{
  "text_encoder_layers": 12,
  "text_encoder_parallel_block": false,
  "beta1": 0.95,
  "final_lr_fraction": 0
}
Rows from block 7 of the text encoder of a small text-conditioned image diffusion model, named by matrix and row number. Rows with one number belong to one neuron. Each number is 200 + 40 x the weight over its row's rms, rounded and kept within 0 to 999. All counts start at 0.
After each neuron's rows are labels from the 100 texts, of 14848, where the neuron reaches its highest value: "tokens" is the input token at the peak. Only what is clearly more common there than usual is listed. The data: rendered landscapes of hills, water and sky.
# fc1: MLP up (text_encoder.blocks.7.mlp.fc1.weight, 384x128), inputs 0-127
# fc2: MLP down (text_encoder.blocks.7.mlp.fc2.weight, 128x384, transposed), outputs 0-127

fc1.369,148,177,258,174,141,243,208,166,190,239,157,190,189,167,173,183,228,236,165,193,174,226,219,163,229,243,131,182,148,248,179,207,186,178,184,250,193,200,191,200,148,195,218,171,258,170,135,177,124,278,209,152,256,181,205,176,244,250,119,152,226,186,230,227,266,214,132,150,255,131,228,202,206,206,260,224,170,250,199,256,206,153,192,196,197,116,225,252,206,265,249,159,181,237,180,219,243,180,245,222,153,301,88,215,225,225,210,146,174,179,187,218,239,244,218,254,182,264,242,212,180,173,178,167,127,177,200,142
fc2.369,219,204,172,253,247,162,170,191,248,140,229,175,215,223,204,205,173,143,238,216,249,163,172,194,179,187,272,212,255,146,216,211,202,217,170,124,205,190,200,191,238,221,197,219,153,229,256,224,284,137,235,255,110,176,188,210,128,146,281,258,122,232,207,152,145,178,237,282,143,274,203,210,203,164,110,174,206,157,216,146,184,238,230,184,221,247,199,135,143,129,177,229,233,163,189,201,164,179,149,169,213,155,275,183,203,204,191,263,219,238,203,161,183,145,192,163,248,160,203,201,227,249,260,209,236,212,221,242
tokens: "in"

fc1.150,200,139,178,202,177,175,149,216,148,214,179,186,226,138,133,274,184,243,206,212,228,266,169,236,158,229,238,178,109,273,197,227,201,138,183,234,232,230,147,229,254,229,209,142,189,203,181,318,174,229,108,227,214,187,273,147,190,227,204,204,222,216,215,204,212,211,228,166,225,198,213,254,183,186,237,176,135,250,188,185,230,182,276,250,251,145,168,148,166,212,245,207,218,234,219,228,256,171,159,202,167,149,209,242,190,195,184,168,91,215,122,138,222,252,162,164,193,204,180,243,216,223,240,225,166,163,113,181
fc2.150,193,230,216,238,227,204,236,196,232,183,176,223,179,247,215,130,229,174,190,214,169,139,229,169,249,195,151,206,280,133,220,156,200,240,201,140,161,127,237,138,144,193,216,249,205,198,239,62,239,208,319,155,175,153,144,217,231,204,193,190,148,196,166,165,203,220,176,201,182,190,189,173,218,178,160,214,317,160,223,196,210,216,135,151,141,234,208,209,231,208,151,133,196,144,181,207,156,226,242,181,211,236,176,182,199,198,209,275,294,157,247,251,211,159,256,215,197,155,234,177,177,200,135,195,208,236,236,237
tokens: "crags"; "purple"

fc1.379,190,144,210,178,216,176,209,170,255,176,114,191,182,159,204,169,204,257,176,148,144,187,268,127,130,211,252,250,193,221,187,213,196,150,158,220,177,205,141,290,243,183,164,178,203,237,158,188,154,181,206,142,198,237,297,187,182,194,195,237,193,168,150,159,163,285,260,190,189,242,170,213,162,213,175,223,288,172,226,291,222,213,289,222,181,232,205,145,227,209,200,264,158,262,183,226,247,206,228,144,206,211,183,248,132,219,179,156,226,158,260,229,252,185,227,262,244,206,181,149,190,235,144,129,190,192,227,210
fc2.379,195,307,166,234,173,233,184,210,150,223,283,207,228,249,185,236,190,139,236,244,246,198,127,224,259,199,154,178,190,158,200,195,183,218,235,228,225,214,247,109,157,249,221,188,197,193,211,238,238,237,157,244,169,166,133,222,224,207,200,173,196,230,244,239,248,142,145,206,232,178,265,171,218,174,237,198,121,230,172,84,145,220,134,161,240,193,200,252,186,210,177,166,256,119,213,174,153,188,189,235,188,182,209,190,269,215,248,267,208,242,167,180,134,194,168,118,165,164,220,225,193,194,240,280,233,181,182,234
tokens: "at"

fc1.75,178,186,149,217,193,182,180,225,203,146,281,169,153,197,183,276,199,219,256,201,200,206,112,120,215,147,146,235,268,172,136,219,215,191,193,183,175,166,188,178,257,216,179,204,187,159,227,212,203,139,220,220,186,215,213,196,210,164,140,168,233,198,171,92,182,317,218,191,236,216,254,241,213,140,215,175,259,211,148,187,243,163,251,203,219,250,295,200,137,201,236,272,187,161,262,251,192,199,201,168,174,127,177,190,206,213,214,227,255,153,187,205,167,199,222,239,249,152,253,224,227,97,193,187,162,197,178,270
fc2.75,196,164,198,230,216,167,205,161,222,278,164,265,253,194,243,196,175,166,154,214,174,224,258,187,214,247,248,189,152,214,220,163,170,216,267,261,294,248,211,195,208,152,225,209,235,204,167,198,227,249,198,145,220,158,195,128,188,194,260,210,203,172,244,294,211,163,166,201,138,139,153,173,206,242,177,249,124,210,207,214,157,195,177,164,186,162,133,194,286,175,142,92,239,253,212,183,189,186,190,254,227,240,150,236,247,167,180,234,150,252,179,175,259,240,215,188,196,176,134,196,202,272,184,185,235,154,139,133
tokens: "crags"; "purple"

fc1.48,175,181,282,245,248,155,282,170,156,138,223,217,219,263,139,203,151,189,203,152,231,215,112,197,168,303,210,199,215,203,187,125,128,222,239,191,194,231,200,162,152,261,137,133,207,175,238,250,208,301,157,216,243,173,182,253,273,165,221,217,226,276,143,208,144,206,257,177,206,135,188,145,216,145,199,195,172,202,142,250,193,131,156,184,232,181,212,187,199,239,152,208,235,235,192,218,217,143,238,123,209,244,209,224,140,189,159,227,218,166,184,204,260,192,212,211,216,216,169,216,248,223,189,242,213,223,208,212
fc2.48,228,213,130,128,189,206,99,211,222,258,140,188,177,135,322,186,270,252,183,269,179,199,277,185,259,101,214,190,176,224,213,257,249,160,198,179,207,161,202,231,241,139,219,268,214,203,198,160,221,127,258,189,124,209,201,165,164,217,197,180,220,122,254,171,203,195,166,221,195,275,218,225,217,224,203,223,243,210,268,187,224,226,238,237,172,209,162,178,231,154,234,193,169,146,253,195,177,241,170,296,167,143,154,190,252,195,236,145,186,217,175,225,194,211,181,220,210,155,205,164,180,176,235,205,187,215,164,190
tokens: "peaks"

fc1.35,204,191,238,244,242,128,140,172,219,164,183,238,243,202,160,218,170,290,144,134,225,214,295,152,226,169,280,198,211,211,164,208,161,153,222,247,202,177,133,225,149,199,232,182,205,195,218,251,248,233,208,187,182,214,218,216,204,211,219,136,111,214,172,204,188,228,223,190,206,170,195,199,271,130,288,218,160,254,142,229,232,292,171,223,172,148,236,160,225,158,238,206,251,148,257,175,204,166,191,162,157,214,188,262,186,143,143,195,117,200,288,243,200,232,170,198,230,214,213,155,210,179,167,162,164,272,196,166
fc2.35,135,198,308,229,196,157,164,218,179,203,229,202,195,182,165,252,175,167,221,95,228,196,264,230,231,195,210,161,147,208,176,207,171,212,234,235,222,223,216,197,172,220,223,208,180,181,254,277,195,167,212,173,114,223,193,263,251,252,197,162,148,208,154,212,247,218,170,164,189,179,225,216,172,211,187,147,262,209,223,234,284,295,191,217,239,198,223,173,273,154,203,98,147,176,219,187,195,147,199,196,152,181,256,280,252,184,151,125,203,221,220,255,115,230,155,197,148,222,227,239,194,167,154,184,257,217,152,216
tokens: "peaks"

fc1.209,175,210,224,267,220,136,192,186,233,202,190,245,217,256,123,222,196,213,226,237,228,226,162,195,191,212,268,130,249,207,154,298,201,180,174,181,181,165,227,117,233,198,276,238,187,151,235,165,267,168,230,207,157,185,225,248,192,190,185,202,199,217,224,267,207,151,173,220,155,197,238,120,156,118,229,202,139,258,264,187,221,126,182,197,182,207,216,180,161,180,201,252,201,96,143,165,247,117,237,162,226,191,189,159,268,211,266,150,272,165,143,194,236,187,241,181,226,153,223,231,169,196,196,253,208,200,162,178
fc2.209,194,158,223,159,134,226,230,246,132,192,244,168,212,101,208,133,203,208,217,193,142,186,214,197,227,205,136,198,186,178,209,105,216,161,218,192,240,218,183,243,144,216,177,162,221,259,178,199,186,265,172,208,206,198,206,109,198,257,230,219,170,206,198,174,196,277,252,148,291,191,179,240,232,256,193,202,264,150,147,186,210,263,291,163,188,218,198,243,236,150,196,140,191,284,232,214,195,275,183,211,174,185,214,250,176,188,77,257,127,218,257,195,204,181,199,233,198,238,173,205,249,205,202,135,190,177,205,205
tokens: "crags"

fc1.359,199,289,132,249,230,202,197,164,156,211,211,188,213,261,138,284,214,256,203,222,182,160,174,163,191,165,246,108,172,279,241,114,242,227,189,193,253,240,207,169,185,231,228,160,182,182,184,179,146,184,248,199,226,262,160,158,167,248,208,201,206,256,204,199,198,162,203,168,230,123,237,155,221,120,255,173,215,226,182,190,196,178,166,216,255,171,215,216,202,144,322,159,178,160,304,213,178,191,198,249,179,188,175,165,254,205,194,213,181,175,115,275,214,195,196,134,243,254,174,222,177,170,243,181,171,223,213,203
fc2.359,181,98,254,193,159,178,244,253,272,171,209,165,162,180,214,138,231,168,195,166,230,217,171,229,238,231,170,268,231,149,189,273,141,172,234,161,96,150,172,250,194,185,148,255,221,214,201,175,254,219,187,226,163,143,182,204,206,142,223,201,167,146,218,193,200,210,202,255,199,284,202,229,163,250,138,253,226,228,227,246,225,219,229,170,198,225,244,141,183,234,100,260,237,254,84,206,259,233,231,164,245,224,179,180,178,172,203,239,188,172,270,156,187,180,228,246,182,162,206,147,214,184,157,218,220,212,204,189
tokens: "in"

fc1.15,262,269,169,143,149,177,239,155,160,224,230,171,215,192,223,147,236,204,211,140,225,140,174,192,199,120,184,177,141,255,154,224,200,200,198,100,207,206,185,130,233,180,214,273,166,206,152,236,185,182,210,203,146,179,191,167,193,194,187,230,226,172,233,225,158,236,250,143,275,234,215,161,229,206,253,201,266,250,233,174,268,212,169,268,230,169,231,145,162,235,220,130,132,200,212,268,231,71,273,220,223,184,202,219,215,239,228,236,259,179,168,178,130,185,239,224,221,152,230,204,191,208,232,178,172,155,248,206
fc2.15,146,155,228,257,230,217,167,243,191,171,182,191,207,226,202,271,181,207,197,282,192,205,221,172,183,264,280,211,269,121,211,140,202,175,217,275,166,187,242,266,122,225,197,181,199,202,236,200,199,246,191,206,268,240,241,235,226,201,186,188,158,235,176,162,203,117,151,249,172,163,141,217,218,201,164,228,130,170,198,200,176,251,218,173,135,284,194,216,213,169,162,286,277,176,254,162,150,289,145,214,142,207,174,188,174,173,186,171,113,176,271,215,240,235,133,164,191,186,210,172,194,226,170,206,188,228,149,187
tokens: "at"

fc1.196,223,172,206,220,269,214,144,145,240,133,243,214,119,215,213,234,170,204,101,161,162,177,186,226,225,273,206,226,262,257,250,206,233,137,217,252,200,224,249,201,187,178,167,236,145,153,206,209,212,207,179,179,258,253,230,130,170,186,245,180,255,213,167,185,251,168,237,173,268,188,190,147,165,251,177,219,216,219,225,169,197,227,217,171,164,151,261,196,177,204,199,142,156,107,261,159,203,259,191,164,159,227,182,217,222,210,260,185,169,184,187,206,114,243,186,264,205,178,239,295,145,228,180,195,209,229,183,98
fc2.196,198,197,163,189,156,187,246,264,134,224,161,164,244,231,222,185,235,186,290,207,225,221,187,144,160,134,210,204,164,146,140,187,154,241,144,145,194,153,154,191,207,229,211,201,261,235,203,173,191,208,209,251,138,146,174,288,216,209,160,225,139,177,238,229,154,208,202,241,122,196,220,266,246,211,223,222,197,173,181,226,226,167,168,212,197,256,147,242,211,197,195,247,281,258,159,240,202,192,237,255,275,172,218,193,206,164,174,171,226,217,191,178,275,179,219,147,189,227,167,86,251,150,237,218,200,153,198,312
tokens: "crags"

fc1.188,130,231,262,219,252,141,217,193,227,230,232,237,276,200,230,174,207,129,159,189,231,180,157,196,219,160,182,225,266,252,213,192,223,203,200,155,245,229,169,207,152,159,206,237,123,225,243,169,164,152,299,197,177,164,207,151,222,190,217,137,199,140,205,285,133,195,258,167,165,201,211,154,159,173,206,175,215,156,120,287,165,196,126,215,233,212,244,186,170,271,186,244,250,195,253,165,220,192,254,248,235,157,227,164,214,218,190,276,143,169,158,250,210,200,214,201,235,212,200,152,206,276,159,130,167,234,187,171
fc2.188,269,230,224,178,189,254,202,208,137,148,189,201,171,215,168,231,109,268,196,167,197,181,268,153,133,219,253,221,196,225,139,257,189,170,225,242,133,149,235,244,171,255,161,216,235,182,222,248,219,253,99,227,196,228,234,260,218,226,180,257,215,223,170,165,235,204,174,165,259,212,105,189,269,165,161,227,195,192,220,99,210,199,229,193,186,192,178,152,212,142,183,218,176,252,194,201,173,162,162,212,181,229,149,226,131,160,235,183,251,295,199,194,187,236,157,160,105,209,210,194,204,183,183,219,225,206,137,259
tokens: "noon"

fc1.215,229,161,256,170,158,166,206,197,273,186,244,183,225,194,210,222,190,205,244,145,206,197,168,183,196,245,136,106,206,296,135,87,206,194,201,196,222,193,168,192,189,203,172,245,236,270,208,246,127,159,259,182,220,160,186,250,223,208,172,161,158,217,200,211,220,217,180,206,190,179,157,187,284,195,122,252,162,155,192,243,163,217,241,178,242,246,172,179,175,289,140,240,200,138,265,211,228,217,235,237,208,170,233,254,167,166,183,254,227,233,201,207,110,219,195,191,231,250,257,192,182,261,238,139,126,190,142,200
fc2.215,289,188,290,150,168,198,162,258,157,120,184,209,233,185,204,201,168,237,211,197,272,186,209,199,200,200,134,93,168,224,170,106,204,201,155,192,180,161,222,205,240,188,166,212,184,260,223,213,211,151,232,228,213,240,236,278,208,142,139,134,232,194,191,145,193,188,276,215,171,219,157,228,288,178,160,267,173,165,169,194,219,229,253,152,231,245,177,148,212,202,134,176,229,246,248,182,194,213,159,157,225,201,205,217,207,155,187,235,288,228,207,225,157,245,139,239,148,217,138,221,180,266,168,179,209,239,151,193
tokens: "peaks"

fc1.371,230,147,159,226,176,212,216,131,237,205,237,231,225,261,171,176,286,233,170,224,192,209,158,173,178,256,118,164,146,163,228,153,257,231,149,186,215,192,197,272,237,255,158,155,189,216,185,249,208,184,251,177,157,224,197,181,156,154,200,271,220,233,152,231,178,193,168,210,276,199,203,178,220,138,182,212,261,218,241,161,147,220,169,221,217,235,182,145,214,254,160,187,300,182,249,158,244,231,246,194,154,212,220,147,209,225,187,211,162,212,290,195,235,152,254,216,268,181,165,188,120,166,227,189,202,193,256,83
fc2.371,178,274,217,170,231,221,198,235,157,156,173,179,192,149,239,221,165,125,225,198,202,208,212,196,220,149,272,218,222,243,175,232,128,164,284,224,166,198,225,124,168,124,208,258,195,151,236,133,150,262,186,245,263,216,202,236,246,242,203,169,223,202,283,182,213,203,188,219,96,188,199,187,192,288,199,224,162,210,220,228,264,224,238,213,218,167,200,158,195,161,213,231,113,215,119,210,175,175,160,196,202,188,143,240,194,183,230,145,201,161,106,195,195,202,198,204,166,257,245,213,225,193,162,207,251,225,145,305
tokens: "noon"

fc1.206,162,228,202,215,141,232,260,160,235,144,156,218,213,177,172,147,171,169,209,231,173,179,127,157,178,242,198,178,198,197,227,222,186,139,237,168,142,264,257,202,181,204,241,138,235,253,258,97,170,210,252,191,201,206,150,186,259,246,199,186,241,221,200,154,248,185,247,171,227,241,273,224,190,178,205,226,132,170,182,208,232,261,228,260,194,228,195,192,161,157,219,214,208,175,128,127,242,114,242,225,205,209,185,225,275,182,229,172,231,258,170,262,189,200,162,162,228,154,196,255,203,160,121,146,218,288,276,184
fc2.206,184,210,152,194,161,271,229,198,235,159,190,194,140,199,154,175,190,235,177,194,229,164,152,182,183,183,245,160,168,191,262,205,205,210,229,163,143,295,220,205,154,241,255,122,187,213,253,186,177,189,297,229,242,220,86,150,193,245,163,200,259,188,208,158,233,265,178,174,209,221,241,188,180,194,291,210,176,200,212,211,226,297,208,160,189,225,223,194,191,184,191,186,187,130,172,184,165,133,178,268,159,235,257,197,219,230,133,164,194,230,188,220,165,211,136,146,208,218,223,252,135,177,142,154,233,291,250,257
tokens: "in"

fc1.127,145,242,194,256,158,237,226,198,247,238,208,183,199,231,126,140,149,146,208,164,145,165,143,185,182,281,206,223,220,206,270,204,151,192,172,129,156,234,241,199,180,205,193,110,167,264,161,168,116,171,260,249,243,171,158,159,198,204,162,316,271,169,211,178,195,215,252,228,175,206,197,185,134,160,202,177,199,184,208,209,235,211,191,216,160,185,233,218,219,189,248,145,209,175,183,133,258,123,168,230,193,241,154,209,212,243,232,231,258,180,159,234,231,192,183,198,243,233,250,250,208,207,168,151,272,294,198,230
fc2.127,233,196,187,299,224,221,204,243,251,209,227,159,187,205,164,101,208,183,204,165,163,134,152,263,194,269,210,159,174,168,295,168,221,251,172,186,175,204,246,174,149,161,195,172,210,257,192,240,187,172,247,295,159,235,142,196,200,223,214,312,134,170,195,206,140,200,214,181,203,185,212,233,217,171,208,211,241,184,176,238,229,227,209,280,133,197,216,227,208,191,268,120,193,181,155,133,207,157,176,187,131,159,152,277,190,192,223,167,253,216,194,247,202,192,214,168,187,172,250,123,207,192,235,162,284,216,213,205
tokens: "in"

fc1.84,190,138,163,204,236,178,165,222,172,238,164,218,176,181,207,221,216,264,187,156,217,203,141,157,208,230,244,166,181,180,296,166,213,120,168,106,209,182,241,169,159,217,286,299,209,238,221,219,216,143,222,137,140,206,215,259,187,172,158,201,202,190,245,239,201,187,224,200,143,176,243,263,231,141,300,125,214,236,175,147,215,147,202,247,205,262,163,216,185,200,267,215,167,136,183,197,205,218,241,262,217,180,244,204,151,177,160,208,177,209,171,201,189,187,209,260,246,186,175,118,122,198,284,174,235,190,218,179
fc2.84,214,222,207,176,169,220,258,192,232,190,200,167,229,204,190,184,206,133,240,199,146,188,268,234,216,182,177,238,228,203,150,211,164,229,219,286,205,232,194,251,251,190,110,85,191,199,207,157,209,219,181,246,252,212,197,130,207,240,261,196,174,166,138,175,154,227,168,204,258,250,155,130,189,270,175,318,194,167,204,239,232,271,190,137,190,155,214,188,213,203,128,182,224,246,247,217,203,173,179,153,166,207,149,195,231,187,234,166,168,168,231,210,189,239,225,151,135,189,189,255,243,147,99,174,168,199,138,257
tokens: "crags"

fc1.275,230,113,176,180,246,218,188,260,249,151,195,212,220,283,206,253,197,229,181,171,269,174,111,225,291,190,198,250,194,131,198,212,195,199,273,128,206,155,179,252,191,194,146,255,138,192,198,213,194,195,170,199,210,177,248,261,223,116,164,207,143,211,263,123,208,192,224,168,222,224,204,159,183,156,178,230,139,143,191,211,221,205,246,205,192,266,141,156,216,197,187,161,241,226,159,230,211,224,202,198,221,161,170,208,170,214,260,141,106,190,195,286,194,160,306,240,222,194,216,216,205,192,183,156,150,232,232,234
fc2.275,220,260,246,235,149,184,186,171,158,286,205,214,188,159,193,172,182,140,213,234,161,181,310,191,131,178,190,165,177,290,209,199,206,232,136,265,179,187,197,190,213,164,215,183,259,231,173,229,177,201,214,180,225,207,193,183,221,303,227,223,268,152,154,289,218,206,164,245,182,158,217,224,193,218,197,166,264,297,213,190,156,202,185,161,259,161,245,233,205,232,207,246,142,190,279,194,224,194,193,209,184,217,224,239,247,206,171,261,306,246,197,151,191,269,134,179,176,210,180,222,213,204,250,271,180,204,127,172
tokens: "at"

fc1.335,107,236,189,226,157,211,219,191,205,129,236,186,174,221,221,197,153,200,160,154,157,173,198,148,213,220,239,229,195,209,205,275,233,190,138,250,215,238,270,206,221,229,238,221,238,166,212,179,293,205,204,172,198,169,163,199,229,220,272,121,129,174,232,239,223,200,131,204,253,134,184,227,231,248,197,232,187,173,223,245,201,257,219,250,247,168,204,163,178,234,171,253,178,192,225,127,167,218,195,272,235,257,178,238,161,135,164,205,204,254,115,198,223,151,230,241,224,238,124,101,240,206,213,197,101,164,219,196
fc2.335,298,152,189,213,131,115,175,219,124,216,225,218,164,225,173,160,245,192,114,191,210,191,169,194,212,182,215,187,194,187,124,134,170,256,177,200,243,172,224,206,270,156,169,256,196,224,247,198,193,212,228,255,160,271,221,196,198,227,270,181,188,227,212,275,282,183,266,200,204,211,253,243,145,221,202,194,166,208,222,189,207,141,205,252,224,196,151,206,196,197,248,160,203,199,213,226,167,243,118,98,171,164,147,215,228,175,174,112,186,263,226,221,175,252,167,216,208,175,209,277,256,139,214,167,251,146,210,205
tokens: "green"

fc1.87,161,199,212,228,192,176,212,164,198,178,145,149,245,191,159,171,228,266,207,120,152,153,266,164,151,201,167,210,190,213,262,213,199,256,178,233,124,196,214,163,203,240,132,202,144,263,223,207,264,218,155,165,160,165,199,216,221,233,164,233,217,175,195,248,286,250,150,248,200,275,209,231,196,213,158,202,237,173,246,189,266,94,222,200,181,106,235,173,197,172,185,281,175,171,193,145,235,218,161,292,177,194,193,273,216,219,235,227,155,196,182,146,165,208,218,216,252,288,211,205,186,157,182,134,182,248,163,180
fc2.87,244,229,186,215,236,188,198,264,187,229,259,253,188,218,227,261,165,170,189,219,256,248,137,245,245,206,246,159,223,190,142,178,190,170,170,170,270,190,177,210,201,151,244,206,302,144,221,246,144,195,245,204,212,268,168,181,161,128,250,197,190,190,240,155,161,135,226,147,237,145,223,150,228,179,239,194,192,241,178,216,130,288,166,207,190,291,189,212,193,206,245,152,230,207,223,258,175,173,219,116,225,222,201,149,185,180,192,184,243,221,202,224,266,179,197,150,183,102,240,196,202,227,233,266,241,125,252,234
tokens: "in"

fc1.103,164,197,234,252,176,205,268,175,161,211,186,238,122,288,188,172,244,118,260,200,186,148,178,160,250,161,300,271,211,204,176,174,211,146,279,252,202,138,169,149,252,220,183,228,243,261,237,167,158,191,95,175,220,184,169,251,201,228,220,186,146,209,184,202,209,173,245,210,234,171,189,242,170,211,173,161,162,199,212,222,205,179,199,295,169,187,201,181,186,127,254,224,202,254,257,240,203,153,179,239,241,159,225,167,145,160,223,163,294,179,149,188,151,240,256,194,153,229,210,248,198,179,223,176,180,205,161,177
fc2.103,177,207,237,231,170,202,212,227,168,221,185,245,146,247,221,159,241,129,260,171,147,117,201,228,234,155,283,263,193,227,175,151,177,113,232,265,213,120,140,157,224,200,216,275,219,212,245,143,213,203,82,203,214,190,226,216,208,234,233,160,138,194,189,246,200,193,260,165,181,172,208,218,161,260,226,200,150,156,242,186,216,177,175,247,177,186,211,182,220,140,237,216,199,212,212,207,188,164,145,197,230,150,237,169,200,104,213,235,268,166,179,198,207,267,245,210,121,243,217,242,225,154,273,130,227,202,202,194
tokens: "at"; "alien"; "night"

fc1.364,189,271,274,205,127,195,286,210,161,227,179,234,254,216,228,144,178,189,193,199,254,205,192,287,100,160,165,173,222,197,157,237,245,253,246,167,117,168,162,150,227,167,213,139,198,199,184,149,282,189,198,208,226,171,156,212,221,216,199,231,196,245,219,194,271,148,155,182,174,202,214,194,184,295,259,229,233,223,238,191,257,182,207,233,240,193,193,120,214,160,191,228,172,187,199,189,214,203,178,193,209,164,231,189,177,129,191,260,234,223,260,219,225,126,189,199,279,194,132,165,132,206,198,172,207,265,150,125
fc2.364,177,176,154,207,229,238,135,247,207,117,194,151,162,170,177,278,175,206,199,189,166,219,162,119,266,233,202,193,207,201,247,166,150,143,169,189,329,230,221,218,150,275,194,257,240,194,222,225,97,186,191,216,216,185,233,238,211,206,219,173,258,200,205,220,138,231,271,246,224,188,187,213,235,130,190,174,190,187,152,242,144,201,247,201,204,217,209,199,200,260,232,178,217,180,214,166,155,165,230,241,218,192,157,236,234,275,169,166,154,201,158,171,137,238,192,214,131,225,269,223,230,202,216,225,210,84,265,226
tokens: "in"

fc1.382,67,194,230,193,173,280,135,215,210,190,153,185,227,231,189,221,211,199,161,244,182,243,199,244,221,229,219,134,190,223,208,305,244,222,186,222,245,145,196,192,267,207,169,210,146,257,196,202,188,221,207,241,174,137,132,178,272,125,156,219,201,223,209,244,229,186,156,176,195,175,264,182,259,210,241,233,198,226,172,175,143,194,141,214,274,242,198,189,207,259,267,201,240,119,188,230,243,198,232,185,277,166,140,196,209,178,184,220,199,155,167,169,257,224,145,247,141,211,193,194,187,139,169,158,116,153,213,197
fc2.382,274,223,188,234,197,98,251,182,196,213,257,219,227,192,208,182,204,186,243,144,233,114,196,160,158,142,174,245,232,177,187,69,168,159,189,167,132,246,181,188,134,193,221,211,226,167,212,203,160,162,197,158,228,276,266,213,152,293,237,161,241,185,227,173,210,190,221,191,222,230,147,222,162,202,174,193,210,190,223,229,284,186,252,207,177,158,204,182,164,179,142,183,144,264,215,202,180,195,178,253,93,271,222,182,192,206,274,190,183,249,233,198,195,190,269,174,232,180,198,168,197,251,235,215,271,255,212,178
tokens: "at"

fc1.354,203,165,176,182,242,222,198,218,257,182,102,162,149,249,202,215,154,204,239,204,228,152,207,180,203,195,211,237,181,253,151,175,156,195,185,184,223,193,131,229,201,130,157,225,177,197,244,209,200,273,182,164,230,198,231,150,205,166,249,182,204,351,163,170,190,214,234,167,153,161,151,181,224,234,199,240,275,170,197,258,188,216,120,217,158,268,144,210,163,318,238,291,254,221,158,195,125,175,211,187,150,195,194,182,179,244,230,134,181,197,182,241,281,187,203,192,283,182,224,216,180,174,187,179,193,216,204,223
fc2.354,210,237,230,226,144,166,182,194,141,189,272,227,252,146,209,195,223,236,167,224,166,257,201,248,180,204,223,166,232,90,217,223,238,179,198,225,200,216,230,178,202,253,194,165,239,198,130,192,183,101,207,231,170,208,149,274,172,238,174,228,210,85,235,215,199,120,161,221,267,227,246,225,165,181,201,164,137,203,199,142,182,170,237,212,255,149,261,148,258,124,182,135,124,154,231,216,292,238,176,245,218,239,212,210,219,197,155,246,208,223,210,168,131,248,201,205,150,239,157,201,208,205,179,210,204,193,246,162
tokens: "at"

fc1.158,188,238,199,156,197,172,208,194,192,244,260,191,174,227,197,202,191,205,170,271,187,111,204,171,264,204,159,211,168,262,226,239,238,136,166,231,265,238,167,150,208,231,158,264,171,280,211,86,171,220,178,198,234,257,214,174,207,179,179,176,222,160,157,230,236,228,180,156,173,222,216,238,206,206,263,150,251,187,239,217,157,258,210,206,187,147,224,175,165,255,203,112,127,124,227,251,293,227,231,227,177,234,109,188,201,281,204,149,146,168,240,187,181,239,233,214,157,228,229,175,165,159,216,185,224,245,165,149
fc2.158,150,183,242,246,194,207,218,198,177,173,142,194,231,170,211,183,174,194,260,117,210,255,190,223,201,212,252,181,227,163,158,154,144,224,221,191,169,202,206,206,165,137,256,157,195,110,195,273,231,225,252,263,216,82,201,226,189,183,189,224,186,183,245,150,171,188,228,241,225,177,188,114,243,189,149,191,134,206,197,191,226,134,170,200,200,262,238,189,219,155,242,278,257,271,171,158,102,180,163,211,212,151,260,179,183,154,221,289,247,206,172,204,263,192,223,169,239,169,207,228,220,210,261,179,180,149,263,246
tokens: "in"

fc1.367,271,129,273,138,193,242,296,172,227,262,250,179,250,179,180,179,215,248,255,287,153,241,177,135,155,196,223,125,188,212,196,105,262,176,209,174,198,157,193,144,188,176,178,258,152,303,225,231,164,162,211,258,212,197,234,245,177,172,197,210,206,157,223,229,126,215,230,216,232,155,216,195,193,182,196,216,163,241,177,142,257,212,158,215,179,200,228,213,195,255,202,240,234,169,191,195,244,179,222,169,132,241,161,153,202,180,145,201,145,148,266,171,178,197,219,145,177,147,198,241,208,228,216,198,258,132,222,160
fc2.367,116,307,155,228,197,159,150,165,182,198,130,188,187,210,208,246,178,177,198,158,188,183,262,242,288,185,159,304,225,192,194,195,179,205,241,238,200,216,208,238,219,207,206,226,220,105,143,230,222,243,208,199,176,189,118,156,235,231,225,171,194,244,231,177,253,160,195,231,190,258,138,250,257,183,232,199,229,181,198,189,154,189,204,182,208,150,191,197,202,160,221,190,166,184,283,278,164,184,198,149,240,164,221,160,173,222,192,166,225,200,73,187,183,233,137,225,223,242,184,204,176,246,193,225,164,307,139,243
tokens: "at"